{
  "model": "image denoising model",
  "color_jitter": 0.1,
  "task": "denoising",
  "precondition_frequency": 10,
  "max_precond_dim": 512,
  "epochs": 7.0,
  "warmup_steps": 430,
  "weight_decay": 0.02
}
Rows from block 10 of a small image denoising model, named by matrix and row number. Rows with one number belong to one channel. Each number is 128 + 32 x the weight over its row's rms, rounded and kept within 0 to 255. All counts start at 0. Numbers have three digits each.
After each channel's rows are labels from the 100 images, of 14976, where the channel reaches its highest value: "colour at peak" is the nearest of a few named colours to the mean colour under the peak. Only what is clearly more common there than usual is listed. The data: pixel-art sprites of 400 made-up characters on tiled backdrops. In brackets: how many of the 100.
# convs0: first 3x3 conv (model.decb.0.2.convs.0.weight, 128x128x3x3, each kernel summed), inputs 0-63
# convs1: second 3x3 conv (model.decb.0.2.convs.1.weight, 128x128x3x3, transposed, each kernel summed), outputs 0-63

convs0.58:164087133116092137115094061142115073070106136164159118133142154203175071104092074107108106120124111119088091143154126132104134107096111092123115149081087165132163111173118095117120090137154123
convs1.58:113098148134172131178161138107183108184147157163136147093103155054110115131129093163102139133174144137145134158093130158142131155128180150108109122102047124217080144064172095171164135091126133
colour at peak: black (73)

convs0.113:069137155150123133090173092176134151119157156155113120185087071162105134117126109131230117100066117141098106134152145135119168136126143049091148092123109125105091107101127109117173145122073132
convs1.113:123173160105108148095123082105121159139130109124164132119141114073149121168119130124145099122151139103080129140165131161101098096077149179142100148092077166166137162131124129159166092117080167
colour at peak: grey (51)

convs0.112:134143125081102138116140098145095135103108135107101122114120114122160143153142116133115134115132123246110123121132118144110129133099141133017135078148104108111088128160082112027118151095073083
convs1.112:126100158158165152132135110116172165171139156136115140151144162091168129099136091115121126154114122090107191145123119149061116124063178104244136173084146134121137092103069135172127112175151140
colour at peak: grey (61)

convs0.111:126104108127119166114100086123170059118132083102156081096123166146119103133127130118146082105139149128086102161170158149130239126190137114136102105125124125095156114107105089125149084112204179
convs1.111:214136094098118134160115104161156130117076171135189122149156165131144077100147190136153178101123154115139145096104070162125137162162125111094150169106138107180130127148183117125140146083159143
colour at peak: pink (40)

convs0.40:129144123102099115123135125110115111128201134130116144173123149131091123145153132108174153117166149095173111160166145136106127070125143084108090164146127136106106096121093158153110132137122100
convs1.40:095177108178139161157131118148107071198080129120109138181157134114141122160098129054047119119089137180118187150076097165069158110115115141147143111139127121107149116094107147172120104111171144
colour at peak: brown (67)

convs0.44:155104070090099148132174099123153120153128141172133168106053172130140139142151106131144082077159100135128158114107137164122130133150113164164156096161119161121023112088105129134095139172115055
convs1.44:116175181127130127149135169138149122124126090107173097133119086159118121102115129078091158109097141065140124153118074150127168122060097111129084119174080130129173118140172085098140144108139141
colour at peak: red (58)

convs0.50:109113122169127136152128120075152086106092158130131080121141115236154188166131169136133122055104099106096117136131115096110103133112140107135144101101087158084094191107056052119154162060126106
convs1.50:119141174227096131132139115090170165132114154137051131099103172093097131136144164114095106199160130144142159122089125112087201121147089172169177156143155124177158133171155134116141094142101165
colour at peak: brown (52)

convs0.125:157167114121097149170169088126152099128103166114108125154123178088157095123168130130129069115126094146132197164124200153158130130093124141156108181107129144147119100108130154137097088159113180
convs1.125:072091150034138127082153183131104127168114082158123182176117141189134103203148124125106122141083155105108112128141075159144107094131146110164085118168105115102129119135120099134121160149124075
colour at peak: brown (39)

convs0.16:177050218106156148133140118162094121149157101146159163167122133114141102108093098128138131121095104168093081076067204101064138130136120112116096144093157111129142123107155108117098139125222162
convs1.16:127159118105147149164155114099136117100141178157102103128156091205089189138169195173053096120118114143141141152183080124168052121139107149152177121142155192174127107183134122137119133111095163
colour at peak: yellow (26)

convs0.70:140090122105088208106122131134114098219153118159082100085128137132091091119120160075095082138115120050115138097174147081096169123114100146114088098098132118142145165138110143134098130130146172
convs1.70:185090166105095092125110159146149166114123144140131142171111136215119127116157132147163115077131166106155145130098146112126176134193069105091162155145168133147176127149143107111157137076083087
colour at peak: red (32)

convs0.93:118140198153198132164130134137111119168110113148086145134126146107159194142162140147092106149122102158119141115108123137137105138159076124129131147148150107009116099155158140139101144073149118
convs1.93:144103137141119154153081163168134159109139138102148107133120128177125084112135093173142097116142111104158117133149150150159074179060107117108055161157135186069122111098212127175143155131157156
colour at peak: brown (59)

convs0.54:068134139160101080074122214172149140165139132140102123144070134123117079093177180130137044161132158066108102152087093168130083137104107153137083140114132160142119110123089128115142122103153140
convs1.54:157127105039090128173165136119126137145113113117184135128169112164185207138105117125071162082130129140121110145164140121132107125100123131128113181118082167126128108185106157103132139145066133
colour at peak: brown (42)

convs0.106:127096119083124129113192020118074135108128168105108144120040131119107108120126130157118024200138104124133170141098130127100144142137107149167131154130089117133038163093105126179142124100129135
convs1.106:121150137140097121097150173108189097160115086126131133122127154172159095136115124166105162128133164154118133043142148154095145091138110146131101106087098104050253073125165197094191156107122109
colour at peak: red (37)

convs0.95:190159094153111166095153112128126137145168142056143152065092178125086155130188104128105118136167123119148134103090134167191122137141129154111152124127116145133085097120112111095078142141137107
convs1.95:157080101170139141151138135167182142178057161122085128077134186121183103154092117079073125121094136089139090125155131195098138069172113117131127089127110177127138151144182083173135133138194095
colour at peak: green (30)

convs0.90:145127099048117134082072147107126124108103094143178112136140140136139140120093136131132162098188117082147079164100148133132108124097162136093056165103121124082133146136130164065114092104104184
convs1.90:155128136159151152135182095132149154113115114159134077132143111159113129172132084125128093101068146176144159128169110164105191186162133141156144091164101093162133180103124171146071104127149065
colour at peak: blue (72)

convs0.7:104188103120134163122108085144081125195083099156121136107039133125097093107145117195127157068138108136147100076089145118096100124137168103090142159097151099136051115108134148099086136088099117
convs1.7:139090169160139125175149169079159123125124121124121089151110171143171145077160158020083112167124134126146179177141130114089197158120136087133142141114100142130138062196106123115106113143139136
colour at peak: brown (53)

convs0.78:117091133102118172138147117045100184116100086137127118120151115121144127156119100106097115112125138138173117141209114094090149129113101153110109059120100117160171083097104114134132093103190198
convs1.78:133170095168089148098123118079195125183134139100135167129097165100111115055175142133105134058152159122146124114157129099184090129132166136105119140208091097119133109103098138145125149079117086
colour at peak: white (34)

convs0.74:098124144179120151119201134107150090174129205084082172161110121080117182130185160100111116151173209152166163138144122110107161114108119156158107198139152100142096080099148144137092129099111115
convs1.74:111163108117107183130080143121111119159122106124124143118121158170169090091057126117136132119151073130110153097067164142157126102101177088185098123178063078094116171132118095183120136151158125
colour at peak: grey (49)

convs0.49:106110138108136106130112108090144113126082117134125056083100143166139090113083123136133119102143110075110132114158179077086135085112124127124114122071068130117136114112123131147100082144195146
convs1.49:122110206109147128134175091065150125123149097122092120162168188057095158162198075142108122173110125125119126072085054148176142116116142140115125195170098120123087084070091116129170138097096134
colour at peak: pink (51); white (41)

convs0.75:136121122122118060116091123124112131096168108179237112166148115184156105114093116112186115130138115111106118136080110110140132125132110140151129136127101173088139217117056071158115119097088137
convs1.75:138148137138169127137164092107179181143096160142073149106134173092095191197133091123082115165059146163106142144149133178113141127143124161150174189137166139154139163166180130158106106131141150
colour at peak: black (54)

convs0.105:103209138150103113131099128177129170143171121166088117163065130081077146149145114122148122110139108131160161094102187111133124118139107098092110066096181154126054168203143130104097154145151098
convs1.105:139106154109153144111123184110112120131058145166145074164167185106130070102094095127084084064120128122111083136190096172157106058136097193141106161135162166122189107047172109149154088122129098
colour at peak: brown (45)

convs0.31:105131164117133134121144145121139121123148088090104119143125109139086137133155134115155126110140111092079094116147125149145163194142128084105228120070109165098113114094145085103180119171120088
convs1.31:118158141093106146117125130150130148106148139167144158115136092113150124171128143152122134128051130125119122133109122186133110024045117127107135148156115161156113153146142135167139119109090145
colour at peak: red (70)

convs0.12:139097164126120168126172117155112142094091170102112164140135116129164183170141203120143106152140163119095153139095125076089135164149160145138119113084116105110136097147112094174074108140220172
convs1.12:136137078124085181108158135113075097136170126139162114157138134170118102168130160154162114139112152180124143104126165149142138097131162091096112185143164189143131103120220186142086153157112121
colour at peak: red (26)

convs0.34:134159141035129246116110138105100160134091109150159104127131155142125176139131204127162156077141131004143038095126110078145099133135143111066152145109061133132115147112071102071141152090127088
convs1.34:116119143146152115158073164104157142092143095155096189132126093137110145177146138126120113149107135146111133101121084154144207089090118133156155124181128085112127184122162167149196161146197193
colour at peak: red (32)

convs0.104:133156133145169126131153121136129102119087125112067188077106136107159122180126117147059130177108106174179133112061122113116157151106109091149155157161119081235157067139148133124108113106122154
convs1.104:138177103108052139137139203103122181137187156134091180092162149169116089145211170102159129137083072060074133130161162116111145084134120098138130152092095129107108100103114158145104114108186109
colour at peak: yellow (51)

convs0.81:115102110057110176092185074104104154143084170173122091101065128104131148113127123136136096142154139117126193120122158124098136121152133117150127107150135156114000149133099142136105112107143157
convs1.81:104080169207157061108108178127103074143109140137102111131139139106157146074124109108146121147133132121122073136092123119054112093118111138154160096117161062152168108167182132134165120095156139
colour at peak: red (34); blue (31)

convs0.51:081123146129120115123157096139044138077118186120118218145124150155125112107135049117118127090109112152113117078086120120093053127054147104129131132096121135173126060110186104152181135163119094
convs1.51:102165144165104091169153095058137102171128179149138132052168096119139143077131182168073143121131091153165162167158164129100155149154105135120074076110111150102113120137084118096113133142103106
colour at peak: yellow (65)

convs0.29:154136153127138118136173029111149123103121142130106127142000132118149123127141136121133018132127126148114170138093143118135108126114140146189120104151127151154035108152104069156165096146129114
convs1.29:114109111104132162131167156062104113136095102093124121098222130166141139078093107164108152112062099114142116088105101151142105151140151140074054143145134141118157093147220146058165145092120128
colour at peak: red (40)

convs0.65:116148150120125124120144134138115224166142095131101164131123097080139129255160127131120152120138105139116131120154106126131149126182114130156106050137134114175126137090144118116128139151134139
convs1.65:108125156198110141058175160091168017167111156100105153150134081153111152044134097114094141180153184136118161130157110162123109118134158141131121121139082136115147104135149156134131151065116134
colour at peak: white (65)

convs0.84:158115155163126123101153094118175121095126171122162091136102117163116128113073247133110102160037114137124180117095173089148092115107144136133089149121128098106162195123150117118070127103121241
convs1.84:084094155100133060130136133107025140158104137126139149110086150117161131156143115128153143127168115102149144125165147111067181124185132146178086162101163153112080121152096076132119148109139102
colour at peak: green (61)